{
  "encoder_head_dim": 16,
  "decoder_width": 192,
  "warmup_steps": 800
}
Rows from block 8 of the image encoder of a small encoder-decoder image transcriber, named by matrix and row number. Rows with one number belong to one neuron. Each number is 128 + 32 x the weight over its row's rms, rounded and kept within 0 to 255. All counts start at 0. Numbers have three digits each.
Before each neuron's rows are labels from the 100 images, of 14976, where the neuron reaches its highest value: "strongest on" is what is common among them. Only what is clearly more common there than usual is listed. The data: seven-segment displays showing three digits.
# fc1: MLP up (encoder.blocks.8.mlp.fc1.weight, 384x192), inputs 0-191
# fc2: MLP down (encoder.blocks.8.mlp.fc2.weight, 192x384, transposed), outputs 0-191

strongest on: the digit 1; dark on pale; second digit: 1; third digit: 1
fc1.212:132115161128159085189159146171136133100113120132097201117100113161156166092110090146170193110196092146149140162144140083098095132211117039163139081106135143137104115194121129075099119095098169132165109149108095149126164118127156066130128133186105104120132121063146105105107117070176136143090123079138096139136098169147150091197066128136133168164144188085162086149124117145134166179127133122139094061119124124169123133093138113151059109149159130163164182139179159110153193097146126139152107135129065091165130089097150167147165115121151124124071127134138083082109093163119104125
fc2.212:124145157148189135155130126121072137109161134157112124100112105183208138135161070184124164147134109084170130138106132123141134086127165133164149105140141092132146100133103110142090053181112144144127103181151121134193165125106120126167092101094039112110150194159196144151148083124092114081134145162176130065121124126190135070096101106147143145120113092075135110110181103103099189156102157095164100131098136057148105092133122102122089110134114105112188196111071152154064100120136147094075136101115106097156130127160096124134125144077148134094142101142047131068128058115101115119

strongest on: white glow
fc1.357:172155140173100099122131089095102097140092136048125134087156118108181131151146158061144109117082120151089093130131146127131179163122130162161146091129172128123147176149106145111131126093115131156186123125137066153115136113128121142182082098164163114132114102156189105131113128071158113113115124108105130143132086085097156179113079140124106099146129115090092109050141090119143086147129095129068115073195094112163116122101113119185153157123052089080229110142075110148105097124167169114112091138105151155134136128191132109026105151119166146116195178123143170104103138133119202101
fc2.357:160171124101152198172111116093099092129124120090145119114106115089146117126117133115152132097166123134240135113171118124149148123115116139097157132117255142130148145168129141157131116166137155129122066122109140132105119112166118098141138117044149151105131199135177095113126132124146118123115111115165152122215105148129119103158185139136102134117101159138098124104139109138129079110094246118155128135112103138113092109133058119156163147108119135099135131160097147162076057142114133109137143102145130114113094083127092165131118139113129070077248150081077156149136150044140150151

strongest on: white glow
fc1.73:068069147173153123134133129137091100188070160096099154117177126113111148147095173120099162118147102135131114085149090155156088122056097136127107150115089137177197173146181119130116204111153181096134148115158145108133072035153106086178141119134129192123111128153162144103129095144171127119118138161105089142116113171175131135148068083061176103161090143143114156091106149070108073119109135206099141197137177148118128112169138154099173119117088127124130059155116140111144114104113122060120143090173102167147140126140154099083130132158174074108112097091123121124089147127167153081
fc2.73:109124124118141120162127155105137155191153075167101148169130189140215179149107146149119171125147145127186139164084093174116129110127121146104135115172221099110073185108163125144106145175168102110124080125135130109151178192073113123105145127077095105163087178155161099127131140115119154092139139124149142091174130131117157161070128148162117164133180164083195164183100103147139147077083152156150084095135173141147140133135172145135106162091150083149151151154049131139094126168101059119140164140156107141113070163136053136078189154141125146071159102139158133133152097133114128095

strongest on: white glow
fc1.74:166137083105120147100118130145115114127103132085159216199119104070130107112072136106144109111119110193091149132136153098155137146127119080133145110133073146158139161168146113136094127175118097154146173136100085129134133102136154101191114077173125119143170094103126125124105121124081102080076092057118128150147165104146151145123158086099176173202162136109072133203107093134104099123144071144177121164110120164148169114064143109138104059133109118121170148117184107124125113129211164153150145157074124162113078122134205124111122090199136111183092148089113089189101141154145136170
fc2.74:094125132159145096116145142078134116109097083164089120122092096118105117130133107120113067134076137112082157140091157130139133159119073171153171132183105143123105218119141153161168134143149101176134196147160105172152126076129152113106168143151156225140189143142162132105107176208106108077148141123141160163124134145147133072101132103101132121128068089092146136076127131081129148196151116161145154132134089126063150125188170134079127112130109134143113121116118101152199167087125128113139135114062188161088153104109163103098064112111152150169057049103082132163115142154117080140

strongest on: the digit 8; white glow; first digit: 8; second digit: 8
fc1.274:112130113070133133145107098162092182192124139117157154106153126133171145114112126213119172099131080158141135196113171150150165107226197150156114103142096108122160174108081175144139119104154170137147116159112147192152145128179124145103098154134105123147099138116160143149114161124152072141120109097112101138123211088103197103176153168168131120098119110147108132169154126121093062080115125097126072106113086100156115120145133126125122109110155130184100128125148144141090149132091059130081130099200104042187118121167201154163130134161087120067123162156158105084094131117139161105
fc2.274:189100109077107130041097158117137081108100134152148146119076118157127200115131136107088196102172099096144106085154107148114111093142195118103154186139153148162108094182144092099129136127137101140118149126139102095080157204113093144147178080076139075099126124168153092157091169064106107128117123161170171088188121123103122136102148108138130095106145101143182147135164062143107157107135179154116159146114124149151142085104115133145135127111113104115158091108094204146133174103106124161084121142184122180127072100085081143139124143157133153148142135056151198133100145094044158156

strongest on: first digit: 4
fc1.28:129136150090119129113169149151161107124155141121117141115170105094143117102114121102192133128080123174104089116180216148093187101094153172143139056143045158154126167174116110104160108112169188096119112127131110145164127158148143143164115033141133116181134075133159162122099117094169096112115144154177176155120138177046087085147139095127128082162116177061120135095109125075060148148125141131140168176162154165146172090071163144161132123110083120157161099113163075147174148132182099139160124094133121120118130122143151140112106104125085152167080178130117134083067122134183141154
fc2.28:086086128133096125111158091097162113069125101114085139072172120162163081144144100147122108164090104078058136137056140126162136130141164234151095107146067118157120105130086125144153158103167131146113171142149138110101131115163103138148117138232100107167122087183101115134187161122090141107114168161084152185070146161141125127084141136194113107155143102091119123095137112089059095074144099087117153137131146123117147154149173175191101148128105146129163178136132151126175148103091100093125140122115061163144161092182194108095095121149151172085131089137165103133101142150157112148

strongest on: amber glow; first digit: 1
fc1.65:114131111150151153112101124124084147069134144089116149071186128140153104107184137115103160157137078126176101055179172142159136151170148160107217093135121161168095097064124136092085085177100181095144152146146098173122169093103136175165178155141081080156121084126098047118127111134130166110192083178062105142112105123118171112104062145105102119088113155132175165143154080091144129167140133139120124143124091134150159138132164142130110066143093114095126100176161132125078168138159105112152160153176094170144098136141138101176081136107147074112115116141138162145150120092141211155
fc2.65:128120177192169123152121142174098157210182130182134160128139069131146131123154129124179165070160118173159060092132110170158124085167174134146118178098183152121121139160129130100171118123122154121112074151118073090114122139107137059111183097082120160136161202156121157150101153101089124079137132170109117135172103132181130069109182058055112070168113128093132097110120150111146090118079185062149155152210114127135090141138080134128121148115123145064146123173103122167132139164131122145103114148157129139148097123148095097098133137176100131109163153119050148112099148121141107148

strongest on: second digit: 2
fc1.262:138093054119156085092114074151188157163078146101139141170158123075186118112129165167168147130137146153120116107207170116116199116162113157166209143141140123146154136142171128156227142107112152109158157083159107110149092136108145136168137119173145113102123103144080130154066104132151099122100128107179172165104126113101137101108147120112132121057090155101093156074154219146097121139167085148163125162132106134189160154132173095133109109095092116116122070163148104130086171153173067110082070125176097155141145110171131141118111116122061119123093152115083170167133104141136129149
fc2.262:179181114050092087167145168116112172097154173078129163097118068133120055164115123138119046102184110139105118130082197114112216113141094162081105104139154080162104090135101154063129115057108140175158111161134205144104109192133147137079151108100107106166148145092150148076141069145138130132168125129096126142151113109170175152133162146154115126088133149056120112129141104134165102084133149143093139198138108158185165133123110126129155149103144138093105129106077120166151100137113136104115142159149123118180077131126153119138135133147128159166174126110157157137124156085190186174

strongest on: first digit: 4
fc1.268:211171123053137113154137146197085115159111158153156142129095111068148135136159087209162117089122091107120123128154152131091120095182176190153136086085081136082109087109140138137135113139143182074142133132096123167119102143171103150189134137154141154143095146123131145185119171062147147138105137128146132136048142142088120145218122135105079083101088150091118106113161108136122103135132127188115086094115123125142134079123113116148113130109101108084164091190148133196106151105148085096085141102167100065113114154125159121131159147162128121134108105063102175131183114117117203061
fc2.268:145133144094207105087081193120182097150089139110177098106114111100113104131093164106172084124136133133148119141167138115122148161130118104151168129154169111132174133163100124114161135094117179145117107152053134194094121169123111177136106099100169138186124195143110096141073096080150130131150115157159122148109098173093144239124101145093123112082131120109136145064146134149160091034134131177133131108120097134157135108121069097136109147095130140095124069147115137195102105159136114117123136126202124136134078104100094131107143100163153179145134236158106134101161126059087136108

strongest on: second digit: 5
fc1.265:139086121116143087117125145190186099116068176117167167169118116133114109108096149119162172131118104155090114158185152153067168158152113129172163155114101158148112135154167117143150111061113193133147150106125143110100112108157048119161155131163154141111098058150125131143094105103188121142145175099155192165129111150123101168121111118094094156130097180156123198135121168121173112142200102165109175156118178154128129135143148093108163124116059145116173093149107130162172113088142130058109064093161131200173084114154153141135099117155071182185089148102088134170131142117176170131
fc2.265:165138146104128028189165172137102121149124149042196136104170090171147098076146113141108128149155168124110085163164191105156157139119091080103100124138156098126139115117117109044117052087094117128145181184095162147142102147125116129105085129184105132166153105111103083157153075095135111137098094130139109122118115088162189166109123099197161165116150189058115107099141182104110138118156115140130123133108113114179149168109157100170125160141135172072144102119107156166114174153160103096153122147110079083160110145108169090133193117097089161115131108098125113089148153140176176116

strongest on: dark on pale
fc1.68:117156144092119093128183171099085164155157079144139122141105121096118134118107114199103094116128058087110140086130098155132146039124134100098163069107109168159192163087150109136180178207117110117104167114126084132142104148105099139103125123226149068120098106144149110114122139172188132158090128148082115159136194066091129128164112119202155108114128117148117069108161096116068073201110106130167120109091071093179150121133137112158097046104111135140126105136079114155099128112132118142123182120160138130141138096121154103106103136174145062116109132137132161155109183164116124132
fc2.68:132113144081120173160106139106165149161113158060158133172053156161219097162139074120096150126094161120129122130125152104064167131108119133160112115211195121110135044122145154198162133181077085158064114180130148155162143145161174164167099134098143111142136129106126103085105083145106127144145191152114125118101130139131150069160129096165122172131139107153159125153162123108137136118138142114126083131057182141167128121180125112131120126133127145116146159166105161234133053158069146131120122178094134090121097143129143197156098093101118184151158097125123108156151149102149124121

strongest on: green glow; blue glow
fc1.46:086096114126080099105117138137124115168131063180121160098076120096132144090071150123135133152059140137120179123154163175053120142136139093112154102126085147129116176166061112153172132191136133099123131121116089162149063115132155132146100120130133126150079120130097180110165090154143102150118100074142122178087134143100137102151133117152112163142153120160125198127169162115165048128209100161160153125149123162138111150132128168152157068120113064183141095075145046147149181134135186131133121179184146161022121093101162151102111117158155114147152072110091140122087120133116141126
fc2.46:125119098143068109145133121102119108133126048124081115064104148145152125051056068123142075079097125121134125128132200144112136164078099086148152141174105128129189127123138167159162136157104126127124127068169091153189132096132144156124067126112219100122188089169156125107162163155111115117131103124166185122130143108096134088094126148147113144162134083171219140134155103128140087110122130153103100128096109110095137142125125199119148107100125120127130185086130135167099118119124219141166131169080178119134114117123121142142027105080135142141141099179200104157127126131130117175

strongest on: second digit: 2
fc1.275:132124106092143120084121125108144129097098141130178125155098123157099104045111153128121160154138185166101140128144164153087150149149112124137140113115102176170160138111059129137147138115111135096144163072110166101106142137155086194173167115133148158080107081180094115076134092145115094150047152113142117113112165187114132149135179177133159159117138175157168167151119172131172109159195092160176162176095151157096162179147137170153162111127146161099146073049159105102149123086126109119114068120202118141121070089127162127119104064150025147190106164116132130129092118117160120111
fc2.275:200161153086118096116152152085064160076113099125175091090124111144193100123137146154147042126082157094163119211135167144103162153218104104118142125096098051132175134105081171100128091112130153150118111119095151111177101119156135080120118117129151130122120132077109151102124082129165065119119079132110122075147096170156153162115174137134126135111129129164152102165164108101148096125084176146106162155137120089122134193053146139122157136084176134101109134176140085106063117122160191099141202083103126146162099119091095148158135135117077120130108123132143178128143090144190152104

strongest on: white glow
fc1.100:112142168115090129126087104146120162162076143172127088156106140121119081154113125116115057128070186132125138173088123149178098094180071113140123203154125134099174113147103145143156122092158047114104152184086183144149105120194185128111113073113101145135184117100141127128066161192106118120104082125103123109153161125152122172054181108127157151105136100120171168144154131120122159106179088117161159142092138155095130048170164170129128059140118116158120127139153105097160159154191188146145157110096114150076136129136118150180099165134146165164128106092171135157099125123090055138
fc2.100:130135128126134117133093128112110185111184113105118109128144162153180111139084106167093104102167107180163103132126104154113152113110161095160101135103136144117120079141155152176109188135169187130100134083122196150174123130116090093139140128170107179200136084144214124180044117083130143104116145147070065114069112137092117117140080156116076113120161027128114132154166111175140105165159102178012147127087187134148164106158122220074151076131127101131143133129155129127127102129153085132164105118098108104127097131137179129113120159106131124131137142103115105118099109101131071125

strongest on: amber glow
fc1.224:108125159124145094133171129164132103227079136164167161101150155122102091109099155127161080133117135160085148140136185115122123134182079088178125104102070123180123132150166119135200133125149134118110135142120137132121109135140091112122158125170096139161103082130118109153037108083148079126062069072122102186062173135145140102143113119161169147130150102150124154163162152100133133159160059162090097189162158146109237069064176131107143082120125120135147106104189106126159144103131135117133108092141114126100081139090183102156119119140121114161085133112119182122042115112138128125
fc2.224:118131139145158146155132105153128115140157135161110185122139146126114179076114108196143180147129119176098134205187093162147112174110137118083127159118106175112073144148162160170084139116172129118150131138126154093124121113179144115171150167188115161070146082166107138138123076110144141162072133024129096143065118083114105109163095151099146136168116102156123122141135136130100143156107085157123105132142057153129121095120138145154172110149142131172082162174152077112133190110178114191093108143177130074131125112106206106132150121154147068156057171171108072074104188152111142120

strongest on: dark on pale
fc1.114:131117141139112124136088116144188102138136145089099106119111144110130136115095117105171062108109157136114100095117126106092083111166172091245176088153107164179105068156148151157110147129110132135143153150159073105121129100100136118149078117182172114150179155183134093124096173161174167113142131169103107137063120186130159140124133137146134124132104105148130124076166090104103117167126070178117124138082149165114133113131164133108139137140152146086187095038110141117162135143174172118169127132162063129117133113074152079165106161151136118185083103122096132231163209109176135153
fc2.114:173129165209160111187148159102115139171113123181115142130087071107136143146105132114118156158071106175154182127132080113193112133094148206151140085108198142142160142084204161175169128133123155101088135056100143121121128115102137110164106094122129093122087066119136139135130062131099136079131107176144107165114089134135112118152146161111084108127142147097154157076082140060086159103176209109138119115132105133154145108139197070144122158163121104086092199106076141137124160100129099106086099197130119108152101117151159151133093143131142096162189128120145138101149067099113125108

strongest on: dark on pale
fc1.328:129152146133178111148142153139192204105141152100129111118064176138219122109127108125168110068162180139107131113114153126101119093183149089157101152139090131141140090186086132096179087121124139086145133144157137098105137110136143124110156119183128064124094134062141146131088110105148110153155075067154120075104091185155117139209154127160136174045070152119151149103136108118174178145160142108108112159139119137124164125100116097090070152137154192113172118113200177135146116135177109180127100155143144128209105153086136126157136125105079112134144130152141101171160101123195100092
fc2.328:141150162114191119151143142077108133118132142152116117135098078151166140106119088165167186090115105150083105088120131104136132113166131153163119145150110173120169102073120150133089046158109145110129109177179090136160194096125120151185123094194037063105123128138188117130176107094127147122140157132181114045131112101172151159129134113153169151166112158116156119073142143098109107127127084127175075140139102116172146101125155098152065166135116154126181204133186157184109160097151132121087105086087134067176142117139132117142125130088126133107098076174082114092138052111148136089

strongest on: dark on pale
fc1.128:109097132120074090138155191101099104077143090105053140112103086122144129056135140115176145153118093134114050139094165069159101118171107079149156149134123102079098078155150156140154096090093126093125158086119145152130119181142168165110070149163072115138110094071127102160132089160193125132105125133134155140144191111158105134142139092120120166171150146195212136141120163164181107127121081098094142147120132104139137137191142166130157119136137099138130105146151134132183128109130115129096150173089092089097174120056142061065158163136068147168113121087139051158097112130154095124
fc2.128:140142113097152086178046110137180120116148126171134092107189087122148085155102100128134162112172145106141134074153176156171131122140085103127087156204095099115131163086126084124119072155117180105142131081155196126137137170183119104121140208130078144204165069157112122150137127115099135173155156091130140160142110198143108031125131151174082152165146089146087109055127102164098134046145139134144124139119160136156130135185142097130128170133136133105123192109153148110140118170114083146151150122139105135093147108138074178108134141099144134115102108164134077199098083153130114123

strongest on: blue glow
fc1.358:122129160147151182089112102123165095198171108177132147107144117147179112125098149183128104096062175186113124146111112123144145105154126126207106155057115152120170180115101165143096169143155181148133136140067134137143144133164150143120127093105119222142125141086140124154114134191147142096081099142111138102082120175129083142115203039086089110116085085088163146119166147109136141156077108160163160138140149192094147086124093130088175102120144107139096110146151077119164108067171139163107120105117138112140145092203088077116089106104140102130132113136109064121095158130127061118
fc2.358:069119134162089198154137138089098142144136074079105151132096211155175177105127167121153179126148132092191145100114123134083145102113071129111135074150203119142107087117177103124139154135200175100145162152137157151167131155116152111145082138029083140151142211129122145094160089114083135094122105109127217109153101133112104094136125099097094108123119145123115169121164142139118130160091152146143126121119163128157149080098089134099156111163186078132129076143038153105103079151172076079123125152130152088093121124115128169142134153166129174149140143123106143148158121095111207122

strongest on: red glow; amber glow
fc1.132:115165164158121109123117098130096133134114191121134096145098153140105140120109112184116145095116192143153188108153156145116144139205065126088137116100100151107083101113131112116160093119114146114128165143054129099110131122133130081177119159136154113089179126128124111083138158089140106128066164142111155094123133105134208129165156177110097133173149098135109075135160123171107055101120125192139136172114083178117107106113122133125161092147154110098121093199128078195159156091125126149102121105119141027138125179066138085116163119164079124099088098102086166039139174133122214133
fc2.132:123170129109091110121142203108134135131144188132164099147200127083143104075125178085140162193079140089186132165110083111159129135181087108134203078106175173132146177100147110177063188127129150134111104128142107152083145138117163097177077086113185148157150162143111125050117146124115138119107165149134160099137090177171142209105125124158122126100166146093096121103157109214130185117112184106110120086118128158146142079150097096151143102133115105072126122163127127104108123175105129120148132142130178080135142086121061078139118106136104090130151166095147106147109185092133104170

strongest on: red glow
fc1.320:133157141117075088145154117189130103127054126156155145083082130156110108112044120069148094169102171152114125168124107083090220125134157176154110160156072128163148141138118132083208101090102157105113149132152136161143148147152083077113139103145176095083134126099073109174064133080163115114139112115154115094046168117124115089127058098140162121094102131118150110106129087086144202132125114129137144167133134136150172119129127122129162107157058120137119164142156151138180165103133120154165095095131166100125128153142203094095120095081144105186096110190141197122134115142101157152
fc2.320:145118125155150139102137140142143095134179199072154147155092098100056175135167167068103090071108143160084126136170199101083150133101122150129134122155126180185127108125197114077133168113123183130096138125175166108121127120109107112099165130174171199085125112159113087167157037122100127117178161127112131190157141190129147164195113144099149102183097163150063140103151178114105130156128134144120201144165144136120151101134081095101094182144120111140177155103105095081139099108137140103109078144092096120100120128112178163087079127111147106117119128100133170115095170109155089153

strongest on: red glow
fc1.102:142138106150122073085157127178162179052141124106140106102161138129176109102130210112125131126104217127079083113172126122130123145142087150191121101100100148096078134131074117119111154143130100127194149109176145113178108129162120187149190086136167128109086135091122131146095132112115108117105114097093128143110098143131096046130132099092128151169061127099139131096171112087090112098156121189170144157102143158119161126149142072076100115151058121159104090123182086135157157056174141126135100095105111147150070129143114080132148145088092152151062176168061146110108116167159114154
fc2.102:150090095100145136111150100148109120132142160142168165174146105125108170132071113121136190172185107128127162139130136120089098104130114146063140130084070177151086125112180077096068138180084138081126153183131155157218153092080109161153104126196099142094181072143137145146140031115107121128138114123154125095123167142077148115176085122135079125127118155124112133181149119172116149131137101098143134127127086147132168124131122135134099120176196093101101153131113139198107137139100118129067174140156097124139144091112169108146149084126101169100100126100113167054198195100089180159

strongest on: blue glow; second digit: 2
fc1.94:182130146143111093104114149149156150151150154176144142123148142099159142051119160129203139147069084133103098203095117141081171121153143160134143114107064154178134146155056126127158108120130136085149153051142157167157094174110152125115136085198159102173076071126125147130139146112166145126093125117129123126077125174181120130155162123140155160090082144180121138077155152084151088096201112140120146203132079153128156163048148092106165125083123163160146154148178114159151109076141139116146107088125133161232105147152182166108137111122119139150103167136111131171112160134121160121
fc2.94:161099115146087113155099134112081135088176133089139115141153111105131166168176103129156084168144175111105212151147108129056120101191139150118126163135088092111118137159103111128098135086158105098116166198138174130200135057104102075137088131202094112145099151105131138096075083130134110163128097163137159143167131103177112078146119101104142091056121181101135119150143162107130100108083148120146166140179128082146145177083139140110093144159187095162091126123150160105149065124218157148109138169116122154069155140099171135179150143146131152129110100078124146103167098182121195119

strongest on: first digit: 4
fc1.266:141134123144152074140165150117087140153165163090145152126123122129172121113154142150147179094128165151089078134188152132092122156140213155125115095132135140095107097140143115089116111114124158084208140137127121147122103147086116160225083075163127142140115123115127154135105109076161138138117105129123119179057099156125095166177117211070124119142104107035111113062182143135180117146120132154133099121165103116124143087125143115162122151104108095138165121157146115156177151130164106084151147121165053086097156078099150110086157159166117106131105190080102128047169103095115200083
fc2.266:163120135134234109063123148140156107127139161084148116142134150066098132120117187068151104096067150144118122080182166149103164110136099133184166129098124100161166153121108080114131167107143183113111109077057123159141054123128114159122160083140182118138089143109138154142106117134164121103169147199089155140115103150017103170147152117061096092097096109118084107114120119134154063125140112194136130166129136157093112137079154149148162140082094130123145072147143113127126126111121115097153141127189121103098127092086153090080091169137138112130132221093102097096145108107130154127

strongest on: second digit: 5
fc1.374:096125156114146089068099114116157132178111088153145148073119159093077105149139136151207101146139106183102148080177188181129138065167112178212144146142127165091145147155127086160168102143129112123139135071116096190124152157122141129100107103135122120088135113120145088152105137095204135121095135041122162101080162067109108118152070164140154166077087162148124134157078087112117078089133123150174111143105116124157168107077155121126142083103104087168196101128165144161184160096126160089098103119161156170120104155117189159130121147165108129144116146189086181160120125126120111096
fc2.374:108127078105135135164094136108126144100208145098173176174138082162146115088154109093075121111127132138166122126169128155131200148083156134152142125143105143156107127150168149120096137100068098110089128063097201184135155159103097129109138192121097111122143114122109106125103076097110114151152142162210144135096097141118195125144093106116097143121175086113199128136135198134119162092124122131100120117120125058148161177115068149130086100107091121137158143110115210145098068130117093093130094156109114175100130127089165183181175103059067107072158144095150144185119128129166152155

strongest on: white glow
fc1.299:138090083130127120160138144102099085078136115108108122094160091076149131110148176133101085176144158111062123179138137133125142205161096094139129089122108132102104116079095189081152185145114126090148167116121112140150117136095168142082144159156079145133148114159154091123150082104192146109120049115092120110105133092167137109200117168087138152148172137135132150157149141120104095099173072178114088074112168067096117163110135185169166059117177142075097147090103104143142137166158109140135159073091124106125146123142205128109165139119086107104097170032136128139164166143144176162
fc2.299:148112168146132091182068148178206142120120167141173127155146172067148084163057137105163122117130138117157110126209169168132103083116123085118109152148071180155115123092120086134119075120054146145135074096161179145209138130108124119164091149178069101181181113111152138075102174103042099102099140126109135133128182143142118131140155146135166168166120138146104132137099111156185120133177129118067124139178165150148144157118136177104144153110085101100159176103163158103137120164146149126063106157132154125089073116098121160107149099115126114142064170128119102126173090134145098113

strongest on: the digit 8; white glow; third digit: 8; first digit: 8
fc1.18:089084132123128106129102143159079119139134171204189095206098135108120170130093115167111180085120157161122132117131152131134117141204139125134160164095133130114138147134106065135123100163137139123163109109123106124127118131159081134093070133098119110154156125152078099145102112105143088216072070093150142086108177094132183141147127172158129158147100184141104189121184167124181128122200119160102161126105102147168139096126135121178133050166136171101202144102159087140146138124093144149083137107148130103138078089118132153172137115127054171162094136097129174062098108066105131075
fc2.18:117119055107131157067147096137144120090096138106121080069168132105173179111154092132163175123140116111129126181119109141141131108151217104134157150074192116200180143171121111157156180099166192106136109083132116124114136143117152128099118133045156093130099171128086139107096127124189124124182174162140151137149086181106101110078052160109097129099234158125113185134132126135166132105131165093153085139120110119157120155113110127168147111121174142111120129118131120090092097150160077070089142122178152169141086141123113127176101144146067144152125191119198125147136117162086129123

strongest on: amber glow
fc1.77:116140123097105167106118162172137186127128108179122126155113149167133076101112136107068172139111197127073118157153151166086126064180123193131136148180135105127150188073113150152113156100131173073162214116125208100068134153155075126122149108170116170090104107142066105160115159108093118114095129132147163118122197089148151161096179133157131136119102131102194155168141157123131119088103073150147123153106129165120133144135141130157167128101159156139157118129154107173154169089147057169136059137126119124092078103141128125078125146143051122107106084140161166146123069113127119200
fc2.77:092154121103175140121144151134154154118123151110202160181122106119170075113151080116105107134136093156139140102110150065110149169126111101131117116134178124153164154167106124154118104115120161133122100184135089143177144164176158098103086156071091129171148152138115096117102118167107146087155082129111069198152129147131141135114145056096108160192121156123089118146113097091202147123093128255160148157138153151131140151160144199168124137070057092105186112092145121135085139154122128088166168166118182126151076157179111169122116116135135151147136119177086142101139138124168165152

strongest on: blue glow
fc1.309:132130069173107067146139177115136133090067136134166165174078112132091065131123178175090147167106104159089106106106181168158149107164113114127109104155105116119169181063170154145160118106143099115106091123159082127096156099094130124115129109132163130137151137130173104079144104134173121124148110056106088070144153104200163142132076103159144159065104102085144157176081139101111111114180132171112121205112078104161097117106144089127120129146136091133136106142168143157101149111129174159164166104107118125162150119139161095141124099071136073183133133137148096171088056068182202153
fc2.309:095171126101091161102127094091112118165157144110098123150128208097105107161150112115110146166107093103179158077142097120146127124089119134205136113120148173079130121128134110102238134143134156093165152100088138117184120119127163131134159148093114168141128111127145173179151153104092112125156095114113093175100115162158055133000135161126116140112079128201065146070206111091148107130097138083119114113135111100102141090154141135155141150083108154076118155111115161126099108127088126171172096132131155147074086122119126102132123147168115139077093111133123177151177098135139046143

strongest on: red glow
fc1.230:121169117147154070153102134100179135099142044131200124130166138108097131138088199097173088050067193166098164109149148100109112109100139141176170149150155134140138158160115151143143110142131165130136111156110097141138108130150180117098127076164093150081105098123209071188133087121101124135125159123145083080111178155130117145103133114099136128179174137091131127146118131082102131137190086130117126150145183123087128100094146160083134129127108120133143148123164107174144147073190180124146132148132073066156149176141202070099190170128148109128131120185103077167084119122149085140
fc2.230:081149062146107145112166157060098145125124087128130151089150100111154134150097102095091205213125147134135151124161140112102157183142202087137182157146101176113126158102168106102175184118108113156097173092138133156132169141101168159132148179172161172080173145113062130107154136143140125163108081111094109195125119116135172125106083131165135100135135167157131152153128132160093141098159163111152126081124100102140131140153149102100159167114119125118119095034128105138074102105158121117099141141184164149124113143063171145154069096160070164110095147113097145097136199067146125057

strongest on: dark on pale
fc1.372:156127139161091166085099147141139138136182151093133187175164094148152178127099125132126191164166081145112170146161142116106075064085139153153129077179102166227067106182150128138100121145090083135127159117137145117076114068095141162107166145126152131094074121111179087126057058137069122148132126143144162117087126102137143149085072123123147154170142143106095098135179097093120079162161157076074172124105179145116137105186174136147119106127187149132125137087157154118138104122134158127142117134155096084066130129106160165145132138127084100101113172142090213094091114113154132123
fc2.372:150125150117137128147122143122165157134131129155163055090103174136099163163105132113149152103157140114129125137144154098177130185206132121131054158107116091109143222110094107134115103087138166147141086173149079153145151114114123114147089104113105154087181148096108162196153074127107123175071150131136152170110083132140158166177093091128125075093143135147111064140065154189121141156101186101219137148143114144118137168123159157084101186106099205086137104105106155130121099121128058118053158124177130129141143106169095113158155163123064128156173090143108134138131089110172115107

strongest on: red glow
fc1.163:135117111129064094156164148145109186121146137062130174069184107136069110142122103077134147127113113090124187163095114078081170136126108160070094095122116140098092129089140116130130137142111116148093158184140092128102147081133179106106189135102091116129117074121151140136173137183127129149120131162157107124120104123124124126096082110130114127061106040152111102162136117105074142137143096104133129183186157146153160155075146102108144136100131189148149148172151150097096081084206120128073068090098094203137146171138156084155154109138219139132134113165151200152142116141109178154
fc2.163:152114078145082120100155119082144157123081174181120145121190108144067131124176176115144102204056145142112111173117088126109128145124120097151130154071151141155166122087104095076158136110149152157113059138110145126047092098090120111085154155117126190108143133133039133169125102053142117125064092097184132202129129098132132157091127160142102145162124143068155108157132086103140145139111172095085200102152105144130130109161121147094187177096143202126176108102117172077105090114120091111097156139100204150163158155158164148137104126167139124133111141118149153120116163139142129115

strongest on: amber glow
fc1.271:133114124079097140200149131109127105137141173186137151183119102113119081126098151142131154133120143141098131080155163102050113127171118148130139142128084110127116134078157088151131110084120131089161225131183167141119149162111117121191089133185113096099138101105101062135112126117116146148118089073186143153094183163146137146157074186134192131084094139168133154179068177098112078081141119151108092146130131138109130106116140125097187125129114204186144136162105146132115135064155114100162116118160066193116128120093102082085179094152095137118080091112095080159149104103076092135
fc2.271:105111111157169109111098192111155164109121150149144115136129102142149112152148081135088131101122088111140180116107202101191172138100130136124171137172112125113173202107131104135133096109090124148128119096173122139201129090121087165106073134077109149160119195087167167068166154169122122111146120137128138169150157148118148129107154155146098124079055180076132112190145109105183128074179153221137122180163123114115083110098099112160124149091079092117124124083121135180071068145144174136182126138086144121099081071159138151174111109089116169191122096180137126146105101157140132120